python train.py --model="self-supervised image encoder" --dataset="drawn branching plants" --drop_path=0.05 --depths=[2, 4, 2] --kernel_size=3 --optimizer="adamw" --lr=0.0024 --beta1=0.9 --beta2=0.999 --weight_decay=0.08
Rows from block 3 of a small self-supervised image encoder, named by matrix and row number. Rows with one number belong to one channel. Each number is 128 + 32 x the weight over its row's rms, rounded and kept within 0 to 255. All counts start at 0. Numbers have three digits each. After the name is the row's rms in percent of the matrix's.
After each channel's rows are labels from the 100 images, of 14848, where the channel reaches its highest value: "responds to" is what is common among them. Only what is clearly more common there than usual is listed. The data: drawn branching plants.
# convs1: first pointwise conv (model.blocks.3.convs.1.weight, 256x256x1x1), inputs 128-255
# convs3: second pointwise conv (model.blocks.3.convs.3.weight, 256x256x1x1, transposed), outputs 128-255

convs1.81 094:114136083060126047106098145120056113146132115174148138132134132112133145112181114181126170141086124142169093103085108183123110102135118088164116135088140171138102151141108132087124149169114148122130153132103119083132132118123148139126108078103112146139121130161154124083129027142152090123137143103211112077125116131143134107124132134154125114163132178113156134129093088096128140123161
convs3.81 094:208137134084111152141133134129080122154102134134100130085106133104158072087179087135120085112102152139137153081163123131166135130059136062061188135126152099129124137091109150153101162097156122137160144134178064129092171091080045088107146062117097179129143108130150101090070139173139123100094166103117117151116097168088119150103129082141068159118127198131142115164090111162191106165123
responds to: pink blossoms; drooping

convs1.124 104:121084070125161123053140083159114176115161158106158081115113093151129128130180080134132117160139152129125144107114131189136103101100138120129141122122062113173083135141151172121060123080146144158090189171187117115098138131106098129103073089140089103099131160036107152135180119144187143091129143114129151130103135072146081105095176127106135168121177111127116166151056086100163146116069
convs3.124 107:125117104082144097133147114163127148143118106098098084216133124081146132137152074123085131091146112174103109081131133089127141137099063101183169130148138118158099119102108055100077145117104126133018100150154149110124157149139116083128112090109131123063095156076144161141065071155153121125146162123123142107103082085151130113089119064095115125153113148104109148094096107111070137139137
responds to: white flowers; night

convs1.193 102:079124126128171066113087159124106155169141116131132153133181190175108127133107140149177154115139115124134201192118195172123087138164102115085131064162181116168141139122140157072067120167061121185130146128104168133117138129113164152159166097096136106158120145122151119157140118063127131144117143103160162158129128117092113140133094146118122159184128109147088131162103145130146118064021
convs3.193 098:091117131106081129084095145190160103100088112152140170143161119110107121159118133089110165108033125098214133113131127157136066117152106102037150131102148135146123151121139156190141049164075130088124121150122118133150163133151136146097129128107113072173175149144121162138159167136120089134123082155121166097053107130126135140158119098140130116104113131020106170158097177065106073079089
responds to: leaning left; night; white flowers

convs1.163 099:132200101115134152142121099150124028171108127091129134104133138159156110127112210144114103155077135168153053112076163142095151103125126033134154154091153139155089176150142108106093114119154112069132134101171115098148144130194148111159139127166168153143123164164173147143133153161098115136130082105130145074137143126124071193142132144151120092130099029104099193134122098143104098091104
convs3.163 096:078159203147111145115120144095143085102172141141114165114155152109069176159142135126131137099101147050123095112106156106107128097167143161117135126113132107118123137209131083162114125121093094171086107111145156158094142107137192108120073093151130165110171137160122128102114152123137148104121145130094122103083130133125151078130152082126146169176101141049126102116146162125093172130122
responds to: green leaves; narrow

convs1.197 106:108104099089158108076138120157103123097158135123144106126140103142111108112135122151105169114139149119185147126104145139146152031084137108200110113129056160182071097100133153109111072171088113128159195145140108095079109183098118130132104111136171157174071109035120103100121087161084179133124123122127145151064103077113133173154152147134186087098168166183135163117082169164124112140106
convs3.197 109:108107091128143126086104115070140120110122104133084075138103108075160106110134124048070113100117125121106157105150140121153138057090145129113119136160074107125114147076157094132104083111141066113141171062112098098121081060098102119138112132142137100174094103108173107092140126133109123074134125110134059110149013054091064134138092147091123105142123135093138140103136080125115146096128
responds to: leaning left

convs1.119 096:151124122097123151106158098124154088149169153127146081127140104087141126181073127163114125126112134128182127104149117134097088137140114120132170182126127174135192165090124119148175083124077148123176093158087089118141188071133064063132169146110128119129117154156130078067128125153157105159216115137096057185119141172166148119117132146098122142102119101188122133166121128142102127089204
convs3.119 107:105107150206150148163175149179126149147148126188134134168137147136150172135127107130170118155157150144134185121130130144195131168128160151139182154144159157141166109156140150105171161157155157117146130165117146114140155166163140135122195149124175171119113185125125162173149175161133142159122175101121173154130158201130192152148147186179187157157163119116155120131156093153137146149150
responds to: wide; spreading; red berries

convs1.3 097:116130160130130231136149143077127085125110106120174196072183119127119112153141212157148165162176124172173114102132109052147128140156091173148132091093088123129132148162142140124139064189124131091083196071154141092168116117110087107132151117113117135131109148099123152155122123145098141102129074088133156122104099132181086115123141151164084143155140071123103105083044101125066114082079
convs3.3 099:184078081118123144114118123118145081041139143140110115160105149099115093117138000153103109158166115144148115143109112181136098097127142082091095130150086115144098154169116117114142080122131127123161123132100086035121132105128153079079135090098119108155143135139137069126151092133081104116089133128143145127124110148124074133113092128098090183120125061180159148165081128125112152109119
responds to: pink blossoms

convs1.62 102:112106127077158140085164123113080099115082081131093114104091127181150078114134074157079094075091140126122116162118174130132128082110107162101102087122085148136103162244076095179079211132077135135111145130102191129145093124164137125113152119125132130107110145128136179118124162158169148088122105115161116099126127012126178177147175158115132119156135158135123139149143177155090064109123
convs3.62 103:132141133125102090127087075116151110167111134075128069107147156115210149154164152145144112110113137163062153176106086144064107025108158128131105159115188136128150117104055116114114131120131088154133165154114097153160141073162170131113162104146141134108079127093090058054065103063146067127085113124118095110173105150133042101122115177116126136097107101129119133146111117099123147109142
responds to: spreading; autumn leaves

convs1.101 100:163074095117083074137136130131103091092088113130132147092095128139152078148095133127155108062153141111119117134107141102170142084162110141116085126137072161144109131189088133121118173117102160123138111157113129145176142137092111118120144125145145196120125077141237167104110153068106127191141154161086103058132168091136121159141146136118095111136144182119106107155161085113166180152148
convs3.101 098:153151150142104124081080099139168159127082170140123084113138112161129089165144056087175170139135111048112138082205089131105107130127123118095143116088118102106094135150089192145151127136221104146154134139151133142184100111173117060144179143122068131124107199167156114140115142145089098196156200096152148228150146166086181117081112172146126145088207070087084161117168121134128069112140
responds to: two-way forks; wide; spreading

convs1.121 105:137095149177091111060085128123140075125119107131115089103116107058103099154118166134115201135164150151100134148163190150174155143148169150092106151032110109165101177148158141175124130135153168154057156123144127101140153127097120098120123117105118108095079164133143209110122162091106154098138118116122117136157118117174169112093204148087169040093066153085101126124089103024135148089134
convs3.121 107:112113155112139142075085151112161116078128078124151079103121090162049118143126134118125122150142080113113049124177182143164124136134119172165164154139136123123130149178131132156127150121121120078058076127072171085132099111158144135151159100139170132114109149113132122213187095135063109130109118187072088109114102122134125109123168101079120167175137127075111074126166127105119112143141
responds to: spreading

convs1.171 095:133126145131138089142106169161141132119122075160167137146115159126175094116143124159099109138155093129114154068092125059176160121094142139155148089119154113156102170113128144121128144154178098069089166131090158110149149096112199084122117154058175165088090087166164118070173099151168143160086088166155155124113107172108065141162108155144059131199120132117102124118129141131127156124104
convs3.171 095:120130117117090134120055106121121151119101126136087164128124143139164182076138133114088162132080134125151171088104084108095153095120136089168123176098147093139064072131104138102053142203156126162150169110082125130149118140103121097121117162188091123132098128152101119145090209103121118077108139082095104100151111158149091106114099071209157154189131096148146106115085146091155158158169
responds to: white flowers; spreading

convs1.82 104:109151162128066139150121182056109099163149152103116149078216151148143117134117118064137132088118171118145102111069164135169074114152129063156139077106097149107115112111132083117161124163114160147083112130152202094115133148135114106153175119121137095178118071117158171179202106119162128194118105160081143116119158176103122168136235150128132168138137150097158121208136120092076116103119
convs3.82 101:105145153151121092095134089089167097110097121105142128136109130159112113067114164110183173116159140155173127147100142111096095052139114198083117123149121187113193141146151059115120115183141133174101161113100153127130179112165056075148146136131115105153087079117106115093096170121126126156138085098058131094145123139158204169100052143099138090105130115105144127136121110128145150115142
responds to: night; leaning right; narrow

convs1.219 101:111132123126149171116140114088086130076126087078234102140144123167113141045186127113065118101106115129092162128117166198143131125098161127158148079120098045130057218083147142125052111085113089123127167169146201145156139194168111121110153120168151142164094126137076170143161128123137179100101126101159114120133101137164121140140133146161099156114138109115070113167133127189162056154086
convs3.219 103:133182148158071148127104138116173103137118160174190133125103166122109103072118121174121162139123134159097148124097093105144137119149203127094107090189138131138154136121149130178112095179178177127195122089109140129154158130123142139134104151130146056158139092162112140085180220151178130138126112151159090148136125097143131232190124121167124125130166128112125138180142132180135100113125
responds to: leaning right; narrow

convs1.199 097:181110143161073124082119097123146132188145091132106123164181131145116111185101123188104148124118188131162138146178178154174141134157119101112088114075060137096136148124133083116179105118133082096174154135101172145156123057180087103114156143139149143135141121107061090114125174184076182117108103093097104147128162132110180088098119127087120123122090120095093156205164163140093110095127
convs3.199 105:136135131055135102141055130159121115120158095093127113074114126122145089190149114128074111114110112112115080139130134101110122140141102118121078135112053130130077132114103128202103155122160063125122153131144121135130154105091107084084106130137097183155010163129105089115105138083102128053140044110111075165107093127073123134095150104126054127137103038094120161111102189144124090149152
responds to: leaning right; bare

convs1.133 103:146136164075153139092108103127090094090148121139143135137095132167156106070141153126150148152131179121156070134145133131131124030095147106150078126073154132153117155156096094102090091119110133147121159122070164098140154157183086117139120165130100169167099124106141138103173085174122148083126172094178113094155098091127128108137103095146143079171167116128110153141066091144153024095162
convs3.133 101:135119125113132112121161061136079091116105134111132034143118030078134089134188073147123109081106139079145121129157122110142089138076131114129126129131125051119074098065067154161138116099137130085170145119195096128066137061137122101095113086152101103123077098138154106136145145077094128099129119120138042150133114124129129150087143178124126118155109132084135136106167067129116150109149
responds to: two-way forks; drooping; green leaves

convs1.108 083:135098169158111068119094155191140099135119070139114140128109121142068154108160123069165114123144092107096111123142087146154151151141080173140182116154177087129103137103134211182048140079089146102123102130042145070085131132146168086163120097141130132164153118113164125162112174047154092181115154130141145130144091097178102172124080103106154085097077195089041156175117143098109144115104
convs3.108 082:168161170099140081122122101169138110102165085159182157128123081103179130127141169074107163104111132167088095160172141131109124141136125156137156133149138097115140153109134167156078161155137134124170146115141087136115117136170219125150105116133163132115150148119121136155210093061158157146148149151181122126145095162175155161101059146144140182176148146127157190126116121104115121144093
responds to: leaning left

convs1.87 098:119170162112194132122151206158137135126113082119136123074124178100160083184121105125108171105134133130101158174104168167100134120118091151129056144110142109211115133110133152138042184123138133158142123139149131152119142133163098141125166127134190141074079096143159093100169187184137182121118161160127080142067165135136121172128098123136187091143113140071160097126125149122096107141138
convs3.87 098:100141106116102147101127120128078119123139137068088113159114121145089120157139090139124160101103100111181105069133168084124138143097115086120114052117116135087108133147183143144142141024148125128086073120160165147098123212087090055127075083165160133067149181080121194132135137059100151134155072148208099149091173122081096098131129121136085137068131184148132121141069098124112080123100
responds to: white flowers

convs1.181 101:160117173067139111125148166117125137123140077097057093143080130127137139113118152102138112154120129096078158138080163092131138088165124067127152113128113042160091169140142104184106181192135152122135137098077143122090189115119154143123113121120096158168150131137209141087171087120174141162107145143162120092179092131145145141138170156137102068103122166179104206150164126151090156198127
convs3.181 101:145122094114099130116135120111115104140136142125116124101161146110065134128126148175174153083103198079150064083144119157138126120095116074083118117120160147126132154146083174129158151149151156087133115125094153128115152128063100146128097106081103162131111112145065133083179183092108158107128140069061127135088147159109173123087149122123139123133153095122097125119163117167123178138141
responds to: three-way forks; leaning right

convs1.16 105:141106145152159088107135196093163164170077123123122126122080140104141105104113119193115141116159112175105135180137192141170143107195157125099130125119148132176047076126074110162108123135097105168145171148129157160148079128133129185127139126138158138126067137076136137119149084073085152170079154067169117145161090083157164109145176124094124117127147187195141175136114134166097123088112
convs3.16 102:150161103132159073142112114143128111100100096141127135139128111075135178152130122173157140141078105148096069103129107079073130102161126110141109115118172127154050110110138112156103167147124137119135174125142156133113098073122103146111053148117158182116204064131084169102094131138092104087141125141080090114161084111139122108134090114193149102112120134127127162116118153161147177123213
responds to: branching: three-way forks; night; pink blossoms; leaning right

convs1.245 099:123133092149114173139159100101092184120138088156110092155098114127131148211119058117095069108132117155169180147149098121156101100111076119139091134141057099103087175162154105161156116087086099115114107141122161170144126167155091160157127110169157210106100096106075162190140111084127109141121128112137156135109102136117113111091176109165177087142109136112121140172153143151083145191168
convs3.245 101:124134203084106085175107147149164157122147121091160122103105134104121083171065137152117128134166046125137116076085203178066126156217125091179095102142177150144146190116183165117130119135148134167131107097101054154181213172130120137152154180123138146108102140132129078147133106117147107147146114138174106152105153119148098109114227122137098149145092147112125163078107113167130129157131
responds to: night; white flowers; leaning right; habit: narrow

convs1.72 104:153177112125101177164152103129104158067179124137107123186125142098082139151167105122155103162182136139167176140161087113116124116100094086185157163117083146101127112099129140185135138126161043077098151124145134133096114128084083130124132113124131158088148112110081182150171125116156061113130092133148176125091092122136076105090151092178131168090093163114129159156143146118107148129110
convs3.72 103:151177108142188130195108136074170163097105121165180169116174136189095132063107128159105172107115146129069176148110059125107131122104161157081157117170069137135130147128101118142180109098106115129120130112165149170103142136092149102115124110128112115160126112132094099131201169184077056139098105149201159168122097138167135146184130165172163090157165168216124109211182121162192140109148
responds to: white flowers; night; wide

convs1.75 102:163123129097083109114142161125124092200093136115128095091101120102134113132119087122090164134066108115115092099132135096107133085147116085110092137157106114098137187176154088109122135175102128152118100201135168129102133161177109088104089132130173255140127079137144119150130110099141077135088158133134142116170135061151104136153158119097112075121119164126160129130132148168129151135163
convs3.75 107:139125125140080144081125107149123095151167209119089155133114134168121131091145154131139106085106132170143122173136097111124132105136182150163083189164137147121157135142086111166075174138129154176124134199135164159103057116143181181129090102116144222143143128135177125126134129130215183206180125156114131095119089109149102100164120110077155129125147185128114180119149119139163135147114
responds to: night; white flowers

convs1.249 100:175140158102171173155149086166204172096138136091168063134055084202149145121108073182126058174145121147118131103091189105113102062089147097143093112143098074173083135215161131134150131175136163094143140103172122142111131160132126128114109158124105131116147132094154165095123166131130101068158141101126085171113140116136118056150122151145126093121125139160092153107059140160127146181151
convs3.249 097:164087126159137142111117100159136092132107149148141105089162124124118131144118138087163173103091141126148152049095099152136132126104105120086132120119157136122201122170176116135169111144117120142200126078114166103129152123150122163160145118093130118145121153165094097150175164094150133149172067154050099182085152190114155168097108127202172069141111107106120137127179123172136156093159
responds to: night; white flowers

convs1.236 103:145131094146121098111156198181137091145129149079115082091128071149142076138086150105122172149139121179125181159094150089126152091142166161154126128073180113147136105146142172172099119222133090109088097144119152126083135121131132092101141106167115119117121117148126155137164108122152114145052153135209104165163028131165124095135144152122173183097139141082137163141145113070087113099119
convs3.236 101:120166174135103112092156170151146075125138107141194066097105156131134100144141094133115148110153138155136137172148118144114087128200158156161098075144134126108114144056181159122144141123107084098099153118094095144187172089133127058082116147143147113157141085185152075124182100153104062126133117170188129212134138117191100088119140144139156162086161084088188145107116128155142091157120
responds to: white flowers

convs1.99 110:066126051123146219060152129132145158125072112135115145091163119134178087095158126147120132110060124096196175118133053042058116132119162127116087196129112131118104139140122151081083154112117079088115183156139073144110100171152102070116141089172115127118127086096095146134178147106105148151149144139147146113071108096116163129121142170162169129140110070084131167117139091120086117150124
convs3.99 108:146165074117124128107159111188162126202131165126150116100111170140171066117155126120147139120084141167084146181169173148173145162106157077103137136125183092192069112061165116110099109106114127137110144135102102117126113140117132201139125117113120157179124150160161078124130076144165147098140176117106091129125087135172093114135140116109132164083152109147153125158176170112113104099188
responds to: wide; green leaves

convs1.214 100:130098121157167143122093140137156118169087067112132103102124120101089209048138108116157129114088127095115154145095108098156142118131170097088174144163154073144114105137126072101081176154125098133129086165135110168105101078086173177121136133145097090144111096157104190085096102170152170088137179133103094130075190077099141149101083107114145139192140168182103159165164109178114157138179
convs3.214 102:149102136122090116123136079125081130062204135091127147112146110106128134178145116108140078147078252096156083171136119075116131161106157129112090159117123146111082080152105133094127115110109087094113161073134134093125106140176065153116072135095102170103042079103103082090134162074120158049116057119107071117149131147133131073111119089092142108127080104093136116109156109141113163104126
responds to: two-way forks; thick trunk; drooping

convs1.159 102:134117105067133127129170150133120066136103125093131108065042160124089114161103123157144151120119098137146142169052119030122196135091131128139144060094133089117095167138094142118118116049150119099177161125113137148113157100106141123115135255095143132077131132144122120149121176131121113147139193106215137144095145141128131147097139109069121103094161130149139146102155117123141105138155
convs3.159 096:155097131132125182118097196071144133188114140128151132171130158092132080111134125090118080149163061112140147134131184158111157118174199112134066141169155075135167178095150166077120123100167078230100124149087034149135088097152160121134113101175191153108150125121162140139191103112109099118062150135167092154086121155129121147120144100119131152182149106147109100123157090119145142151087
responds to: two-way forks; narrow

convs1.218 099:115127151126118129184148120107118109155135111070118174101082124162175139137110138215098088056143098131169098197137095189102141164118176173081113127143115086143119104207112122077113115075049148194142121067139134120161133162137101112112175170120129115130121129109122122137168178142089106136148107149088220135141194146135152129132094105169132155174072109105108154162126119138155106144193
convs3.218 104:134131136153169144151123152193147133204118119099139124239173167091101161158155119109118127145112137159146120156096132157202119181124141088158105126137192116178127144166124117123158117125133136133092096111200130095112084188157172128132124122161174103143139174120202195159108076164124137121137177128102151155131195163098141156168120096141142129125138167165222136157159145112145134140182
responds to: leaning right

convs1.12 100:139151118101121107157113153109096070136088144148110153106169100089127175114177149055169137195172101140105158114073171150134172116124118131145107125190107118088140126071155125158147171151144118174100161099157087097127094053166153132126142135102160208137141086118228096102114166127156170146103146103137162156113084127192175149085141126133188093137146182148126139161106190177122105096139
convs3.12 110:156145135161129129120136139150116142129141125160160169203135105187170092116133183122144175137221084148146153129143144155183139146134123138150145140166129149126172116136143158154148106193164169140163192160139144173170092140153144192180128146181189159167160152127144172164122168123124131149165164120184121173152115153135125158191218195185169116158128149112150138136132131155160148220126
responds to: thick trunk; two-way forks

convs1.61 099:087148122096135055059091101160121165137147118177069082158221160159087087152131157163099107168109142119121147155152142158148129099142100073166160129130113143141141107052125186152062138088142152178152085119110128085103077137160083125177069110088137131151154103139130207109157152180118153134117146106135165115091182121103127132126091073148124121144128135080162151105124138055112115095102
convs3.61 100:086158138123155125075166122188154174148134138115126130130136112136123105172160096130157125095091068095210144039138142161121136111163123119079125133132165124094151092120105171130132151091081125088139135142142140151142166143106144196195110113136121079153163158140138158103077122130142119105139088137095165154089121145127120147158142095096135109083172084027140146118104150065120113107092
responds to: bare

convs1.230 099:141157177145129135158115153133135166149151145151111161114122132166103134072087117156079125159181071184120156099149127130111166140144127137127221148148159088105163097126181080111123113094146178135165146119143081116139172110168189124133170122093095124109132121116132124163113215074123149107138089105115135081152152140140159154105117069100117090095094071113088176126159187104074121117125
convs3.230 091:116091129091112150116133116087099134104139147076120158063068127129093149138125142119076110093110124125122111111141117111069092098121092090091076092107090118082117077109120090104147072124120080068113142126149100119100108118082087098117121104087100094120095085124161102128071132087083164130107106160098131096067133107084121087154089147117068117050088117131116102107072131092108083079154
responds to: pink blossoms; narrow

convs1.227 105:158128118119162143118123171118092144123056131097222158118134160138123138130113178144111195130102133099223123116128128100153175073072149120107107155127135162162067152203106130076104136152088116044112128115163096116126091083096173116096169110110161094109092168079117166086146074106135165092103131145153045087112110109095116115161140168134122146103144096136118069069133111104135126090092
convs3.227 097:061129178104143172133102137102104134208179176158145192117117197174076084087110130133139142113161111101180110109133111167146111181156179130081070105171139119118173094144125118179124099127138130157099165154178161153139142142116123160148137137086157112125118184127160155114130164174118167181128117151117100080096123133175113121140179097091068139155137147144095088110171181107148120121120
responds to: night; leaning left

convs1.169 101:130164144125140143151142162115107113119101147098095155134109102107176142146113108096143128122083130152120121139117170096205141100117161110106126112116189083155155155110147109094136121118168189110139118112119172045098158162153170127122077108167120169134121182131130080145151127175204152147106164173181049107105116166111134099134198105127105089167118139076143064126078090156118150141129
convs3.169 097:179123122166126100167200152152139141091135148135162129071137125126128128117060056145128097148159140114132158184113062173155141086119116145120160127098082117108169086183118084091171102132102152133096113145108100112112183122136112148113146150060123097089125090117173166174151112103070063170107098154138188155068103208150174121087108164131163142136149082133126064135146145111104133111086
responds to: leaning right; pink blossoms; narrow

convs1.111 101:064138121097158207132217099110172204147140154170127156068158110140065148116142180155097191186107131115090254108202170200131087121149103127133116109102161143123151151155147122075138022126091129158093180097094109117137091186165085113140159106104086128127153129098090130114120118110126167132069159104188135155157075081108102127093110120113158178155158082132101251135101073120099115102124
convs3.111 097:138121120181162126165144107120135097189167146140142113118149063113155105048102168141167215177153184132159114140103070128122147166133161128141127141103121141126116178106133167079122118125152178130168158111156181120117153163196155196176154189131138132118151113129125098146175156147175159189215118115107137125128105109175085151130092188134122129175149127138085098128171142137120119096120
responds to: night; green leaves; narrow

convs1.202 103:086107111141169084083152172136121162140113132109102147110114145099134112151125125204141112098127178143109154193137137073077140080134120154119100107151164100199144102120124165131071102134164143198122125160149143165137131129150113159170083162175127068157140110146130116144156110143144114192072134154125098086185184142137143164125118132069083130141135163103166117104144170187129118122149
convs3.202 102:081101138178062147142105087129115110120119146146152142095084127139133099106153166124202139132072167137112163137139143167117101140123112149142118199122161177169173154096107151094134124159127125158057104125090039120115121118171130155125115152106133192136137049154145154138149170139154102101133090108091113092132107123179112168103154066125073127147126154163094131153143143185144159074168
responds to: two-way forks; thick trunk; leaning right

convs1.19 102:149149055105128115147186106115143114145110153117149132139128099120186132171131108157109156146102108100184095162144055148128139133136209125160127083103125192188091144143180136092138101096119148130134147164146140143074153118099111072160081119104109117133122143079139194161107054166100105123130084114100166106162124074097028100148141160113092152119080153177105102097161135116131174135150
convs3.19 106:103136090062133141139123076085140134074108109075142117091081113093123104091108114086117114117137082092051105144177125098167130147122098101115127157096065111096133108118092085120143076109125120077084139140093075106120111106095085134112087101137117154083114097095100123091114098140086099133105070130130092117108089032134063160128134071058082128099109055137118134107126122091103127111090
responds to: spreading

convs1.104 099:172139130123121127126099106088166142116083103153141137150155155117057112188112121138168102133117161100103120136084130128119117151104202133176107137187108148079145132068089103233086105114129193136078103151148149121169113087123140116122121140101171171175137152132146091113162104149147109172087119165171117087192138164093123096147125116122132119130081131167129144127196136072095104114065
convs3.104 114:148149115169144149179188153167162147177159149166150159172161147135137137080105157150155105139095145242159145135086068134133131116132159096135174124164167157140151110163153184148136197139120151118143119173130126161112136119157156197139151125115124121165153115144127135168212132159230148125137099180180158149194116182135159112182146159131137112124096184173129115195160121154146139157120
responds to: thick trunk; drooping

convs1.58 099:125100104080082120103070171172130147150096129104148130167144119212115126082150110167154107127122129076075127189074179084211148097117128126164133145126076138155128186117088072141130143215122147110140107135127171094134162087166126106118132132123170114145153170157231127099131074109157128162104165143125109120140126115139102106130106082153118094122116187102125166179098135116140141103088
convs3.58 098:111139150131181116143092125106139135133167136140099134148102119081193139120166062169060122111080137128107173185163076207122122234171187116157133140068030099143159153133114090104151152071130111151153151152149127143151110138131163121134079150164167189147121121152088091109097123140083112115096170165155126164153162077156089164109070065123102116141131153108191126130100112090112115126099
responds to: two-way forks; spreading; pink blossoms

convs1.196 097:093118069164155188114129082159130174100111094110137161118137115151174164071190145157139118156103143119177150160099097107115122108161065005165088157123021155111132076133113178155121141120094102110051114142120107156194134137157144166198084106166169152147107154103102179145153130089122109155130158102092127055085108136177144145136175133188150124098103100074109150113134181175093122148160
convs3.196 093:083077163151096165147117192112196113138134162107109107088123126107132128112055081170120131149104089122133188106075132100131116145172146133152111067124146145064198155120156156154167131132185050124149105129077143110179104119078086093104139161091149180072107126097107124124114163072113123081156056166135064133146139133156129173100168120116124149069179124135151084104145103142129109141150
responds to: green leaves; autumn leaves

convs1.192 107:099124082048124096171117118144146106111124138157186082158146177117107129140109110131069119127158142101144158091043119063139130126112160108131155179204146176136104125129066137140111133126117155151206132126120085112133106173168095110108121180109153139113104156110152113111219122176176123098108150158179124105109163191120150111108050130046125157179128104172144138127134113154148107150131
convs3.192 105:139147158136115105171105168115098115113101110157222153157163163143102112068105115131131087153102124141081138183136162127149115101161141157161093127113129148139122166091174157151134143177177144162157107188150094144183144120116092104109101103156151165105119153124137095135149056157134157139057149159166133099106156084124107119108118101101106152159083141172170155144150112150117111134102
responds to: spreading; leaning left

convs1.0 106:112134093114143123037110148161145124132137140098209082131113144128032126131166106130100119113079124125147114182143121126127151086121189151113169130196124118149062137127138118109063115182128079103149146190095126156118114137068129125057125143132144105126116151098172135103144118142104161117105136178164087130104084099156089107142106102099130110120138144198110124148109069145110091149136
convs3.0 115:123086120079135099116123112150093100127073141178092136157065064141138108131133129120130117136133136089145130063113134142082122111087079126160106172179092160127130107109144167118146159140125072119094143135170062117102077080048132131118128136102101135157097113152122093137107129119110139149128037121099100119171084116090093112123157138152118142097147095138095082045157158156079142112151
responds to: two-way forks; bare

convs1.90 096:125144120160135121158128153132151115196115125140106118120196139139138159055125148169138090107132108126130099112074028162106151095106142141152126150136119166156112092148142130086164121171131152102112119103160119142126160136178123219192164143100140092126079152138087140167087130135124084169116099149135125152095168134147035126120124095161032126146129073165156106127173120096145194156134
convs3.90 099:147100125123085120131154085115126126094115172107165129138072106123121183122130081085087084108141132124008079135139140105130106110140147157109122101160080156062150106147091121080175130162133121136161141137109136079116075077150148165117166171072088164080123114074151106085151081093149108100135096154137099100073171135131135198104083085068101180118140162148148164078149133171137093068151
responds to: three-way forks; drooping

convs1.45 102:139099135121131157095125161171129089141147157120083142147153114152185113100109085103105134099098121122175086166081141125105116101131114124139143154212136097155129127105101100124146150087075115083222013140105132130088107147093097123162092120167132124122129119187144168147128155115109138114086171130103073090038114150102127132119143154165139143175135174100085189163151132092089170140105
convs3.45 106:059105148122178188122138090107151162147132135096108218157106139086115127165162140104138130114155111096160205083139134113151160146082139119136111169113101190159133116100129140152042139126111116107133116126108131183138135150107126096059087138120125141166153123127158191116108154183183130114179147130061123122164147198103100108171047141123150164123115096145052059147141226085111144093084
responds to: three-way forks; drooping; leaning left

convs1.94 098:135106094144141118149144108131103161136088145130177079149106143123143144164127143158119098085099181108118100172165058135172099066098135069145076136126069127179116220150082124087121161173155087149147194167128132144123130149140123126152118175098197151140084189085135172116150156164132122157112116198169153078056178040134074126135125111128073154156093151174104121094148150126115132132115
convs3.94 102:125109141082092075148039112107143107149070098070128081117147116091145158164156087102095097126136114108049096164145105136145116168121146133113161139084127065059140143151077119095136118087166064100161137141132126096144074065101143134105146188109102118132040121107098096099112077099077055117099114124110082126128137151121126137129113136094123170120137158117135161095123046116132136155145
responds to: leaning right

convs1.40 099:124173167111166134164131202129187109095135100087154117146166120147098171171135105091108153133113143138150183138147106096176135143148146115159200150094126091142069055116114177123083135109123153126103124169188097081100141105070156122079133118167144135104112103091091130136157081113106145130080149141116069147117124106142171140135082066094144135090152135136160100111177117096148120151174
convs3.40 098:146088104163153080130117119096142133086080058117199137145141120101155153077116090127168102119148148100122156116147164137086114131146104185179108143115098077153086082077140151000085101073106103162102183120107173130105132103150129158125092179124079122200138126156162113168165097165042078104129124125116154093091150145124118093054131151168188155159102102132181102089162114150056153113144
responds to: white flowers

convs1.66 097:138137085114129157089126133112086133172158082143133183073100108227135109045202125096125129115073155142120104175147104131173168072202096162127089109136128108162106209214169098106139121087118106120086151136101162139114203134133145119174111129080133169156153129107154122157130123172129150112160088125113162121101114068110113099150094090131059193057122109172078131127026146140162191155151
convs3.66 093:127177164170086092115091130121151108110077120154182152157119170116163187086119136171162152097071135140145168137083103130078119101208188145094089128103125151117098110138150137141089125147164121144118182142090182143154089109153178166151113130149155167116104115211125135156178107111149066141110189165133116115154176136158098099111122198127084144141158129104162104135143153154156161094112
responds to: leaning right; bare